config.toml
model = "image denoising model"
dataset = "rendered solids tumbling over patterned floors"
train_examples = 195000
image_size = 40
crop_scale_min = 1
horizontal_flip = false
color_jitter = 0.2
task = "denoising"
loss = "charbonnier"
noise_std = 0.4
arch = "unet"
norm = "groupnorm"
hidden_act = "relu"
weight_standardization = false
widths = [96, 96, 192]
blocks_per_level = 1
block = "basic"
attention = false
upsampling = "nearest_conv"
init = "xavier_uniform"
residual_init = "scaled_by_depth"
optimizer = "normuon"
muon_scale = "spectral"
learning_rate = 0.0083
momentum = 0.85
nesterov = true
orthogonalizer = "newton_schulz_5"
adamw_lr_other_params = 0.00093
ema_decay = 0.99
max_steps = 17400
batch_size = 128
epochs = 11.4
lr_schedule = "wsd"
decay_fraction = 0.4
final_lr_fraction = 0.05
warmup_steps = 520
weight_decay = 0.01
adamw_weight_decay_other_params = 0
Rows from block 3, named by matrix and row number. Rows with one number belong to one channel. Each number is 200 + 30 x the weight over its row's rms, rounded and kept within 0 to 999. All counts start at 0. After the name is the row's rms in percent of the matrix's.
# convs0: first 3x3 conv (model.mid.1.convs.0.weight, 192x192x3x3), inputs 170-179, a 3x3 kernel for each
# convs1: second 3x3 conv (model.mid.1.convs.1.weight, 192x192x3x3, transposed), outputs 170-179, a 3x3 kernel for each
convs0.118,095,174,206,200,195,250,195,170,172,171,220,232,232,180,254,196,204,241,209,183,238,238,235,202,195,214,215,211,216,230,171,203,218,175,239,239,199,204,218,196,212,213,234,193,210,269,193,176,174,179,142,97,189,195,127,251,203,206,227,225,213,175,219,202,211,198,192,201,197,199,205,218,232,231,246,213,185,200,216,191,215,224,214,196,181,162,184,181,168,199,151
convs0.119,105,238,230,209,185,174,186,193,215,158,232,201,214,272,211,256,258,207,247,186,206,209,276,246,196,208,215,208,172,213,206,235,215,207,167,209,209,220,222,220,201,202,172,212,199,198,211,188,157,223,248,249,237,196,203,205,203,219,257,192,231,206,208,242,235,193,225,218,202,184,203,251,252,225,217,193,198,227,198,222,200,210,216,223,179,210,217,197,183,228,223
convs0.120,093,200,217,206,206,217,168,205,186,175,166,202,183,203,203,182,249,240,203,171,181,194,156,187,176,176,154,178,232,213,217,216,227,245,231,218,242,203,208,219,200,219,171,202,181,229,235,201,242,223,224,228,196,225,163,196,215,227,204,272,225,236,242,237,202,206,217,201,200,206,215,189,207,178,227,195,223,211,223,203,246,215,171,170,146,147,157,143,153,148,152
convs0.121,100,219,184,177,166,182,125,174,220,165,203,222,183,196,199,197,194,174,202,255,260,229,252,183,240,186,172,170,165,171,176,178,161,160,201,228,195,183,198,157,213,188,189,181,204,181,246,238,211,262,255,215,147,183,157,205,186,192,186,169,222,227,200,222,220,245,270,198,245,215,225,225,194,197,186,199,173,194,183,189,165,158,187,181,120,172,162,177,199,184,214
convs0.122,094,134,227,196,182,191,213,227,229,214,161,129,130,177,120,151,188,190,215,260,252,199,212,168,198,184,155,139,251,259,202,225,252,220,197,264,232,215,191,217,212,252,250,234,225,234,212,219,215,200,187,203,240,235,194,215,186,224,269,188,217,192,210,173,230,202,209,206,218,237,254,250,202,183,193,199,204,191,230,195,161,202,257,213,216,239,215,236,223,274,256
convs0.123,102,144,181,203,170,319,233,246,235,194,200,217,199,168,194,243,210,204,224,181,210,158,274,222,178,212,197,204,181,194,199,182,239,207,181,174,198,190,169,202,177,189,199,203,195,191,162,205,238,130,186,260,196,238,216,161,185,179,189,171,138,181,195,163,227,152,183,202,208,247,233,217,193,216,229,208,230,226,226,219,232,210,202,226,226,215,205,217,215,220,204
convs0.124,093,152,167,203,187,233,177,191,246,131,186,211,167,170,173,236,247,179,193,228,214,201,220,227,203,209,190,212,236,199,218,209,220,232,228,243,256,172,191,188,195,227,225,191,240,192,169,204,183,190,259,221,171,177,220,160,148,191,208,216,185,174,213,193,163,168,170,287,219,209,221,179,245,206,174,192,188,181,204,193,176,200,216,194,244,223,242,265,240,296,216
convs0.125,105,192,198,178,234,198,242,193,172,195,148,145,183,194,157,147,183,232,174,202,239,226,190,230,266,179,219,210,198,187,216,206,174,191,241,221,242,204,213,182,225,231,222,220,178,194,152,175,194,165,232,197,152,157,141,197,206,204,225,194,175,230,172,201,214,205,152,190,182,251,173,240,232,219,221,222,205,207,209,221,187,223,194,156,188,200,153,187,161,184,192
convs0.126,099,152,171,180,160,148,147,180,171,180,171,203,152,178,234,231,148,199,204,262,214,223,204,228,241,221,221,184,218,247,222,208,211,152,151,188,161,226,274,221,202,251,212,203,236,208,217,188,222,297,201,194,212,211,210,235,219,215,166,219,255,209,239,220,180,167,220,231,223,217,155,191,193,228,223,173,221,210,197,217,214,198,217,258,193,247,255,213,200,155,167
convs0.127,096,315,175,213,268,222,193,264,262,265,201,302,256,181,280,229,133,314,305,172,206,176,174,178,221,222,195,170,222,238,194,199,172,188,216,132,163,172,188,201,207,182,202,175,175,190,175,210,182,217,247,205,229,201,239,187,197,218,166,217,177,163,180,178,176,196,222,190,195,204,166,141,204,270,226,238,236,241,272,222,247,246,143,130,181,146,168,203,174,180,188
convs0.128,109,248,192,188,193,181,219,187,183,208,270,244,250,261,242,225,326,231,234,209,203,219,197,214,219,161,167,154,202,218,222,244,188,205,239,232,197,220,213,239,203,207,235,186,152,206,204,240,244,193,198,169,137,166,139,232,223,222,212,229,271,233,224,230,188,180,217,209,160,195,192,223,176,161,218,166,194,181,189,178,181,170,287,254,262,259,277,310,292,269,306
convs0.129,096,259,201,209,180,160,175,220,222,131,175,183,195,239,166,201,186,152,172,175,199,178,174,162,167,211,217,201,166,200,167,177,182,194,157,173,151,182,183,195,164,205,226,176,178,177,179,144,201,211,184,176,260,203,223,221,185,215,169,151,153,250,222,196,237,207,172,214,223,196,218,251,208,167,185,160,186,149,187,190,192,155,215,218,204,152,196,198,169,185,177
convs0.130,099,159,211,176,163,238,238,186,190,147,233,169,222,205,228,161,174,152,147,182,193,218,195,221,206,152,177,159,212,189,225,178,210,207,186,198,192,277,205,155,203,218,211,159,175,191,226,231,204,235,220,187,213,178,200,205,207,168,222,204,193,220,231,225,193,236,197,216,249,205,253,226,191,167,160,191,176,205,195,196,212,197,327,248,308,295,258,303,286,299,259
convs0.131,104,202,136,175,196,171,147,178,184,217,216,193,204,131,164,151,219,186,141,166,179,166,170,188,155,214,234,230,201,189,183,165,123,141,159,209,201,179,158,190,169,180,222,211,218,155,218,206,191,217,197,195,223,219,221,174,168,192,162,210,230,205,193,192,189,184,186,206,225,215,213,223,159,189,225,196,185,217,203,219,201,222,180,202,216,195,304,316,206,139,202
convs0.132,101,171,199,259,193,223,231,198,163,195,185,217,216,153,241,209,161,164,276,200,202,215,200,223,216,210,223,197,219,236,186,175,231,186,202,267,190,164,171,160,200,203,198,151,144,193,155,172,197,202,216,214,184,200,198,218,231,216,153,201,262,170,215,192,191,164,161,204,188,206,170,152,177,210,205,182,170,162,221,172,159,176,188,155,203,213,186,187,251,244,221
convs0.133,100,185,200,208,145,167,220,159,184,204,168,207,218,218,259,240,204,267,175,210,159,219,182,194,235,156,195,214,135,227,184,114,150,198,196,192,211,215,208,163,200,212,210,222,207,194,164,170,160,155,205,163,211,265,160,150,181,159,199,197,246,193,196,231,203,210,181,204,153,188,151,157,205,163,197,207,187,200,181,174,216,218,202,233,224,221,264,251,245,207,177
convs0.134,117,211,222,200,189,217,196,211,190,168,247,257,209,235,235,217,203,205,237,208,225,212,212,235,244,186,204,181,202,211,224,230,256,228,263,244,250,214,213,211,229,234,218,194,232,208,221,209,240,230,261,224,235,249,236,177,232,198,202,219,201,212,189,182,217,184,184,211,236,184,242,257,202,180,205,210,221,174,193,184,204,206,189,161,191,202,180,201,224,193,179
convs1.118,083,243,249,203,211,205,109,214,196,118,206,203,206,161,216,256,175,148,227,197,200,188,197,211,229,158,170,195,169,174,151,220,139,147,263,251,243,166,182,175,178,113,138,227,194,169,242,229,212,243,200,190,238,220,217,190,164,182,174,189,114,188,199,212,198,178,204,179,163,225,235,235,261,226,196,205,235,212,210,228,210,167,167,221,238,204,216,238,181,174,206
convs1.119,093,211,165,147,233,225,258,198,181,166,175,229,244,212,203,163,168,205,211,178,172,156,170,205,223,199,205,156,207,207,191,211,150,145,223,164,180,153,203,197,202,170,211,208,186,182,191,188,221,231,206,168,241,204,180,195,172,174,157,164,205,231,202,219,194,234,201,149,199,192,214,181,193,218,193,191,163,206,271,244,190,172,160,170,150,178,243,223,220,221,194
convs1.120,106,233,206,224,188,225,255,188,154,186,186,209,222,196,250,225,215,219,189,157,195,235,134,130,220,140,181,175,167,197,184,218,215,183,192,179,177,137,167,201,136,144,191,151,192,190,201,215,179,217,205,222,225,217,230,180,135,192,168,160,205,176,196,214,213,190,176,146,148,180,187,199,161,205,197,221,160,172,209,193,213,207,216,199,225,241,222,228,248,232,207
convs1.121,099,182,191,173,222,267,228,197,204,191,254,235,165,246,299,216,243,233,215,206,213,194,235,152,230,159,173,179,217,245,249,195,242,194,153,179,192,248,200,225,224,224,231,221,226,228,210,203,189,164,176,226,149,174,174,152,197,173,135,187,190,200,199,177,245,245,200,232,221,200,203,234,217,189,210,194,143,167,146,202,245,193,215,197,203,230,214,230,164,234,251
convs1.122,095,195,242,225,184,174,176,192,191,196,209,242,244,159,178,182,271,286,224,179,183,148,140,142,164,170,183,137,221,239,227,156,173,134,189,194,175,192,176,203,177,162,124,170,233,197,190,173,184,179,196,152,183,220,187,172,232,163,206,288,175,155,231,189,152,163,230,204,176,209,200,158,213,157,182,205,200,206,157,134,228,222,154,195,235,215,270,235,203,217,214
convs1.123,100,183,148,154,190,200,174,179,192,207,194,212,137,176,152,249,208,218,166,218,209,177,227,149,168,235,195,215,227,234,210,209,200,197,166,210,223,222,255,235,250,196,147,191,167,227,185,209,224,232,247,190,172,150,156,218,217,189,226,245,252,209,259,239,228,183,148,185,210,157,178,233,194,200,128,189,191,183,265,196,233,231,170,161,198,225,257,252,216,264,208
convs1.124,097,210,208,242,242,235,240,207,197,214,216,220,216,191,181,194,161,195,215,231,254,216,169,183,144,200,258,199,197,215,236,162,188,181,207,219,178,187,154,217,209,182,171,193,166,202,194,170,185,180,152,154,232,187,189,188,211,232,185,180,164,188,203,192,210,191,126,198,157,150,204,165,172,181,198,160,170,181,204,218,147,216,206,193,189,238,259,230,232,211,180
convs1.125,092,244,246,236,225,154,203,218,226,179,225,138,206,226,259,186,167,179,192,150,202,177,261,216,202,125,213,226,216,190,218,156,258,225,207,224,218,229,182,177,224,175,236,209,233,276,221,204,195,243,242,211,253,196,189,232,215,211,235,220,212,196,218,216,175,172,179,176,167,169,161,193,207,241,207,267,211,190,184,215,200,250,207,190,182,207,172,240,147,222,232
convs1.126,094,231,154,160,287,230,236,246,236,244,176,207,170,219,193,209,184,194,192,188,203,127,200,172,211,214,197,172,173,206,236,205,182,200,211,194,181,192,171,157,193,172,166,251,194,205,201,222,200,223,187,129,202,212,206,225,193,205,217,154,188,225,181,185,169,175,205,207,199,186,181,183,234,146,128,144,228,128,178,199,155,215,183,196,186,218,194,210,187,160,162
convs1.127,133,197,214,137,167,202,198,257,92,198,197,188,221,186,173,218,160,181,200,193,238,236,233,197,206,219,190,189,180,226,181,167,244,191,224,224,159,198,204,230,216,202,203,195,188,207,194,164,170,166,212,203,145,213,166,193,236,227,232,230,157,155,238,183,195,212,214,217,184,259,179,203,222,219,219,217,198,206,173,214,214,234,197,194,206,261,157,136,202,230,221
convs1.128,082,191,237,205,140,240,222,151,182,142,230,183,185,170,161,233,164,175,205,198,209,164,239,248,223,198,232,219,169,189,216,221,219,207,214,208,207,193,197,183,192,194,181,183,213,244,292,249,271,163,253,233,152,159,235,177,171,150,217,195,140,191,241,178,162,142,162,216,184,181,176,188,167,172,185,202,225,222,236,165,190,194,144,202,176,198,252,167,209,173,162
convs1.129,110,261,272,245,237,326,216,163,256,208,170,206,238,186,207,165,249,202,163,205,237,183,216,243,222,241,245,206,249,204,209,185,160,155,211,136,202,167,154,196,172,138,193,215,158,198,198,158,174,215,172,211,181,207,236,203,183,195,223,194,147,180,143,180,150,193,206,199,240,218,235,233,218,214,194,202,196,230,229,204,197,175,189,186,217,154,212,209,149,187,150
convs1.130,088,235,169,170,189,184,169,187,158,202,231,193,233,201,215,187,195,185,150,187,253,263,190,216,223,222,249,189,200,188,237,188,186,172,234,204,205,247,232,197,170,163,184,203,179,268,163,122,152,265,212,178,214,222,155,214,176,200,244,219,215,224,190,220,245,193,253,223,210,249,208,185,260,143,148,187,174,189,167,167,163,170,179,164,185,188,128,178,169,182,158
convs1.131,121,201,166,230,164,227,243,183,198,185,247,162,181,194,152,110,199,190,204,203,175,190,224,205,177,234,218,281,227,195,250,200,203,214,207,219,231,206,142,180,184,228,209,227,169,152,176,176,194,222,235,185,204,195,175,190,201,200,215,262,260,195,216,227,169,190,164,160,229,182,219,196,156,215,246,240,211,199,125,220,204,131,225,225,199,188,192,198,175,218,217
convs1.132,089,193,175,220,194,149,250,181,142,148,244,217,228,246,257,246,201,240,254,213,226,184,266,189,188,235,211,200,198,163,182,175,142,194,190,190,170,192,225,217,208,204,221,216,181,248,244,249,207,209,196,204,172,208,224,205,230,245,180,195,179,197,229,202,147,170,200,179,233,219,192,174,209,261,153,163,245,198,221,222,231,250,246,211,174,201,189,177,196,206,234
convs1.133,086,229,186,244,221,182,232,237,208,202,184,177,207,208,189,235,199,231,222,206,172,181,238,217,220,136,167,205,158,195,215,199,183,214,205,247,188,229,209,219,218,187,226,199,221,192,205,181,234,170,185,205,194,223,190,179,234,177,196,165,195,191,186,199,192,197,171,240,247,151,251,173,182,158,226,191,172,156,208,149,177,225,170,166,185,174,161,202,159,196,168
convs1.134,070,250,229,225,229,201,212,231,236,214,131,153,168,201,235,200,220,206,177,231,163,149,221,227,217,257,224,219,175,251,200,211,228,172,186,234,171,204,235,213,206,189,220,198,219,216,182,211,221,203,221,194,181,206,185,167,167,175,143,196,198,209,246,184,194,197,169,179,224,176,235,224,156,208,220,184,211,182,177,239,195,157,197,189,179,192,169,174,197,154,146